From a checkpoint of a small image flow-matching model: 25300 steps.
Rows from block 2 of a small image flow-matching model, named by matrix and row number. Rows with one number belong to one neuron. Each number is 500 + 25 x the weight over its row's rms, rounded and kept within 0 to 999. All counts start at 0. Numbers have three digits each.
After each neuron's rows are labels from the 100 images, of 14848 (inputs lightly noised), where the neuron reaches its highest value: "colour at peak" is the nearest of a few named colours to the mean colour under the peak. Only what is clearly more common there than usual is listed. The data: made-up waving flags. In brackets: how many of the 100.
# fc1: MLP up (model.blocks.2.mlp.fc1.weight, 1024x256), inputs 128-191
# fc2: MLP down (model.blocks.2.mlp.fc2.weight, 256x1024, transposed), outputs 128-191

fc1.442:477484526501483478508462565519537517506509488531502470510480525507482463505505516493507485520494491501496552495501462546490477523495485509532552463507466487449561484517507530466518518514528502
fc2.442:554501512507495513480540493511512512527484513512497445517523540503505476506504492462486504522473483511556515503535484487511475502483489508527531485487504513536518530501507494524459516520539532
colour at peak: pink (58)

fc1.319:497507497502443483505486488525533529510492529488463517470485507499517483495517497502503477534450474478484507523477513524494537488496558493489478530513434527489505565493499446505502513479573533
fc2.319:494536524489487478506468509494508516508515512511508500521461536501469511494448518475503497465492486497508487533485497497485429507493485491522435513523509519462476427474480452469503475510537514
colour at peak: black (81)

fc1.499:496440558528460425511537474492581520535492502495469525538512489513497545496492497525500451498513517510485498495485477515510523484492475529532510541500533481451489497505551467512572466490518548
fc2.499:495505528481531553476527466488566494524486506507529535535502454511459516471558491445505519498502514511507484514524487503520478501514493507511496500488485474507494481486506482495491502481493520
colour at peak: black (44)

fc1.699:501463468528521493479525544494501485495496460503514453523482504519510459473482497476502517488470547533474491553523464528513465518536484508506492466516490526476524459544544522458488492549514501
fc2.699:500530463488468471488532553498521520496507503513482525463493518510526500516489489462499499550498541515532502493477509486518505486507507484472504502541488513523515558471481523468498491510552496
colour at peak: yellow (27)

fc1.392:530480507491505469524501503519484460531489492473489516485496492489544510500471477480498499512509522477523509513517481470458503501466525479518518448491499506484443530465463532511554562476515501
fc2.392:496479484509490525512492477543544486497491515506507461516510516482500476503468483520490418493533518482482515481495535475465512500514517516469522485512471522502537494522501459503500479475484508
colour at peak: pink (30)

fc1.190:526490504481488522474504466477494529459484474502507529500489483500493501468515520494485503467519486495467541450495513526521544481448513480496505497522462539536508492500499457477490481496523547
fc2.190:481512515506479423543510470517522521494538533540489518515503537490521489487514481497485511536477481485465551501495510543471446489517513499463516498507481529487510503505487467493526491493511503
colour at peak: brown (78)

fc1.427:469528465497503463470496515489519516507494464532515501476497471484473505521518529489499479467551500497453498493511504500542483504524501491467505510485528505496542462500504504488476499493475467
fc2.427:486490508472466491451483440510518496513513509486509435504493552531525532511506495528488462545542541503513507513500502466529533503503512476528500535496515476516493491465530481484488474560465507
colour at peak: grey (63)

fc1.55:518486459498563508463494519498500498525497522492477490457516539466489531524507511531518473505475540488533514500531506498502472502482493536470511492463484518524504521487472525487529502511531541
fc2.55:492489540473477501468502489447520480528513520485513525525490488475555469477464508470491483459513476514467457501502510497479498488498497539527503515516493466504498511484524458496500531486525501
colour at peak: blue (58)

fc1.237:508520490502507509510515503461535522488471450453522452535513504461478517458477449513509515576501511488506538540514513505500443518463492528545480491482473504527537490526514463490500494459524555
fc2.237:482504462512474493477505465507521511478513501480533482518514496456480457526551492500501494420475555486476536489506509509454556500489491508505496470509487518479527526491489460490499495538485488
colour at peak: green (57)

fc1.252:497486481497521488502523468511506480495498501523478507466453502515522522475492482502513526481531501563502509547505486494488459519457519473543524511491481496510508455511513504491529537499493498
fc2.252:475494517460501483452523523498505511489467531517484484495476495500497472529518503525530481485511484514482470501463488513508499507457520497479511547507502489508451514554487476525512475524483481
colour at peak: green (34)

fc1.288:521456515479452511471523539484466514492497487488474550480475510466468518499502496469494493496514514510458490497526470481499522459472535515499502535505530514490504490470490477511512477474473504
fc2.288:482462514534554468500521532500474525486499524483503532544515553492486509490509505487495496492529461465534505507484456473501479518453561497472513489497509501536518484541501482516522497498486528
colour at peak: brown (54)

fc1.59:521452539511474486489462499541526552558493468531527501507478493491477495523535521530516499468501449518460491505495480517516498529481450532447451532495469523495526469558574466521498489545496498
fc2.59:490504484493485499493486536491488501496500471483509513484494486504496507466481507534517507521492573508518485530514510499516484511504464508480505511492484550487509521496498508509472497502465518
colour at peak: black (98)

fc1.487:489492485520546491522495518472480507473479513491536523474538518469543521494514465474502540489483554519515522490490484511471538504481519481479499531509503516500472482512493485496494516511489444
fc2.487:484500485504464494493478509510481509481503508502495479488493517479522505485466510484488508490502502475476484511496512460541498499507487505463507504492495520492494479480541497476516534498475520
colour at peak: pink (28)

fc1.468:476443553499468519474509529520493510525471477494538464501558513527475471507488464504482503517453545493527525497452488476510490517511541481527458495530498490492501515468517499535555470506508522
fc2.468:495483520495529472570475518483496487417509491489453455497469517508471468529495528496504478485480508516474513500484480474457519511486522491543506485476477504542486489518471468553514468438505486
colour at peak: grey (70)

fc1.167:510475480488536495509445493496500478546461509512502505526519481516492516474470491516547510488527496462505505553546544479474520504523481546521525485480479527546534483511495511480530492490491506
fc2.167:497476560496489514454491546494515490494517514478503449494483470512479469470483494495512520537482483475516511477486483487500469496539517426511486518516476475533497518521468465519490478501466509
colour at peak: brown (52)

fc1.18:477501502520489478469505494553492480537502524473527489498502505461506451459567495498525508509498504482508535528514531546540506506532488483527480492502506512483497476488523474525552490457491453
fc2.18:472517497487525494503516481480523519486480465516486488525504467425496526486495501497508475494495492509497487508505468548537474519507516485510515469512481520490529506543503451505501485515493511
colour at peak: pink (28)

fc1.524:511496522498512497458493516502472478494476481512485484501479485518498507447506492455484455552468466472522475476508495511491510534488462535501525516477497492476527511527433498519521520504546502
fc2.524:488501478476508481466531493501522526479496483521502469518524494477479509499550492501491477550537474487536511496493499453516509486473485482545507517487516501499438513523560459499490508502469501
colour at peak: grey (70)

fc1.486:517490535528473464461464502503496469486498505537529486501484511491492434505477484482504455533503510483493535479497475508472508547520553454491463505506488492528485494462517544447491497489503526
fc2.486:484497489503521491510504495470477490472476511535525476488503492535476492493494487493494476496482522498481512494506495552483506495463510524497495511460538506518468522525458521488504500483511478
colour at peak: grey (70)

fc1.763:479498533503529496531484490491513509530559489466529495497495492470498470531495468523538498488507480547478481495523520501479503532503523529500488497515508515524523534516504495486492512520470409
fc2.763:489491480496461486514498450501530514484464497518514490499496544475502445524494484507512481481482498523516480515515480461523510524484482505498480483490488520526537492450461474493468500482457471
colour at peak: yellow (31); orange (29)

fc1.482:520536520507530499490501474513502481472464490501514551491503478487466516478483495511504465520460501482478508480517507470513527520467461512497511504448498520542516508490499513495504515542527493
fc2.482:470499482549513539489487481466479446494492509512505526483514443527517473470500526467495504492497486482473470491527504533452504528521471496501478499501492492476560528493472501488481522549510499
colour at peak: blue (41)

fc1.515:512457497510529473484529469542494473561497508513508523504454512505529511483462529513497474488500444489504500497485513461497505508455452527471508469520510518496541493544533481547468499467541491
fc2.515:484473510498491558510531486467515472508537510485507539473519484464471518489536513507520502511449454504510486482472471464486492504497508472521499526489493499531519510460519504527523530540536517
colour at peak: brown (50)

fc1.531:492498508508480500505498510467517483474475535513511478516495468533531503489447528447495476493481523497523519523478535499495480531511496499486488468562483480465482505481528511519525523525472487
fc2.531:531507515516482484530468500535515504508508459515473450497536522508513521529531502505493454526500499510509488492500483476504487493498511431479496505527534490487542514514529536482498457489535501
colour at peak: blue (46)

fc1.406:518526482489487498515494512533490512501468529514485473513441507517523489485507549474442482481534420513459513477489525499462512524487469486491534532489492475452481483533535489466477528501482499
fc2.406:486463498458492493503494545465439508492523519498470482485481523504496504505486533507474539561463487507569497494487470480523487478500509488462463516551524532519515490509516476478481472491488489
colour at peak: pink (41); orange (26)

fc1.490:513476502518442498537540509483525548495500478522515518496508510467488528529565513483500538449536494491500467511479484470508500533492561494468492491518515477493515453496506521481459516522522485
fc2.490:470484462511532460446507510513508521507479498494510487476483458469514539501424491516485502529536489489508477499502494510495489484509562520521517471487480487472467513500506487445521517509515504
colour at peak: grey (65)

fc1.343:534490496509518458513519511532511484555508501516515489540516544544515489485427488496509511515511456509533527496466481478497511480508487469530499502468494517499488510478527484536482527539505523
fc2.343:465461567532495556509469511515503459498499502474491475502503442493498499521545500497486500491496522504494531505468512501525491500523480515520505520478459528514505523512505497499496513475529502
colour at peak: pink (34)

fc1.654:477475495507483504492502500493472460513600494509444503492490479492492494527488496540554462445551524501513479461498434507498435480504465532484535480468503523520500538481490502481465503501522487
fc2.654:531469477522481501559515473519474493499510529546496505508489503477513539461446512532507551527506520498444498530494499478512501493502517546503472489498462528475481481528515491537523521502468499
colour at peak: black (29)

fc1.231:493485505462509510456577527487500578486462469489461521509500531497516495518478501491495485488484493479514483517466486473477514535491425496497456507539496526531491510517523497505500462460538511
fc2.231:479485493542499538565517517522518528500541524495536484457511481516463466511497506505479504543515505517483514519460478474501503475518435516467508482536511525476487498502524495497502475526522515
colour at peak: green (30)

fc1.215:519479499501464535464496478460480477481478515475489514448503547510495536465518506524514439485456471510537520494465500480495496500448507514447502451518528490466519505479493476522484498475488515
fc2.215:507528520498520444529494465520516473463536510515505527482506468566480512455504505467513446520444464508506519514522494450481507495503521497512513486497481464515501481484467429504502491486493492
colour at peak: blue (31)

fc1.73:485467552498492495489464533538498539551506501486520526515542504498527491514498522529519442547518520486469530504480508477532514486472482460521500536484498496490490521547557511451596532525535496
fc2.73:496537436461488467485506474486521468465500483493492526476487517532508486502497495536494581502507538510476517519493497494498529505447493491487514511515473500508485575506505528499485495472458496
colour at peak: black (76)

fc1.64:503489500506531475507494529495486466500480460509508508487482469503463487518469530523478452508535468476455550490485463517504476523430459470496563527477499560473500480488475526441496509522527480
fc2.64:540545536504515492481485508494459505509503498468501520501513533498518494520450514520499500471490479525456519519511507512483479503521487492525492522524504497450491506475496446552534447488471503
colour at peak: blue (35)

fc1.517:525507457525488532517495515506530501505501490543496537533528456491499460507491495486485458471482534504472491526491511527479476470511474447488506510485489478514475518519531482548479517517451519
fc2.517:497503496481523497483521513480524519521500490524478571524503525505553482521519497487515439525524456531483516505519503536529516512499523468523507486489513512516462495496523450546514530491477515
colour at peak: brown (62)

fc1.24:483517491492496476511492486510502493440509512513497493486514459492478479511438513513492491518503494513498505520500478480489453516488491514519479499540461485461506521521547506540492491546490489
fc2.24:529504492476442555504547503510472482475494480435494479481493507505493471515468530525500519449482496514470466511512508492501488509490486512518497526464478518456512507511508500507480486489480523
colour at peak: blue (35)

fc1.296:508495488503493527490476494497521485514517496512486488539516509513535534528482508498490475501500440472530545511497500448546477513528478493462504483457494490422507491531462499479498489522538528
fc2.296:488481486490538509534450435526524484508523484562469498479538475513475558479503483494494450506465472490453496479487522512501452485485515477494549521511492488509487535519495441459530485516538528
colour at peak: brown (55); black (39)

fc1.174:498499442489523481546539476452495489506480491477501488505480512475517516462493499448508490505493508500499477476503496514480486524489429527499538510536461474528486500492515547502522505475486521
fc2.174:471506464530504515476483488521540480486506521501473435521496452494478504505542490557503494514488517495496497505494495510519523496538465478528514509511494479487496534483510549492471490538476508
colour at peak: grey (65)

fc1.434:474492513538507477482507488479505524486487536479498503487522508529486497489500479497547528537467513517528479481521506491444499495515495500533518486496482495537431482528499525489529530551469499
fc2.434:498510488504533471497494517494492473470490537493487483539498453487481507468521515493496516506506491493476506497514487497509478519498517488535515495503501527543563532503527513515464469564476509
colour at peak: blue (38); black (30)

fc1.254:475503483493529508523520494485495503469478497510511501490476549496509482535490484507514499541541536521468516499493499511521487548474471542490492504558476508525497517532528523465488486509487483
fc2.254:494497447535508492511520490501493517531502498506481488485471490516516484495495507497495504469528483483531508517466445514494509489492479476482510506523550487487468492441508500469533465497481521
colour at peak: brown (52)

fc1.735:521480531472532514494510515465497453500497471508476494499509504498550488485470497448518491527486533496495556512530517503486533505477486486518507495459486454510509510458482529539556530488504496
fc2.735:442506507561450461493520502526505467475491508534511492487528535485503444541482515537487510494498508518517496513515465447499491514497479487564496495523538458559549496498498533510515462500504494
colour at peak: grey (62)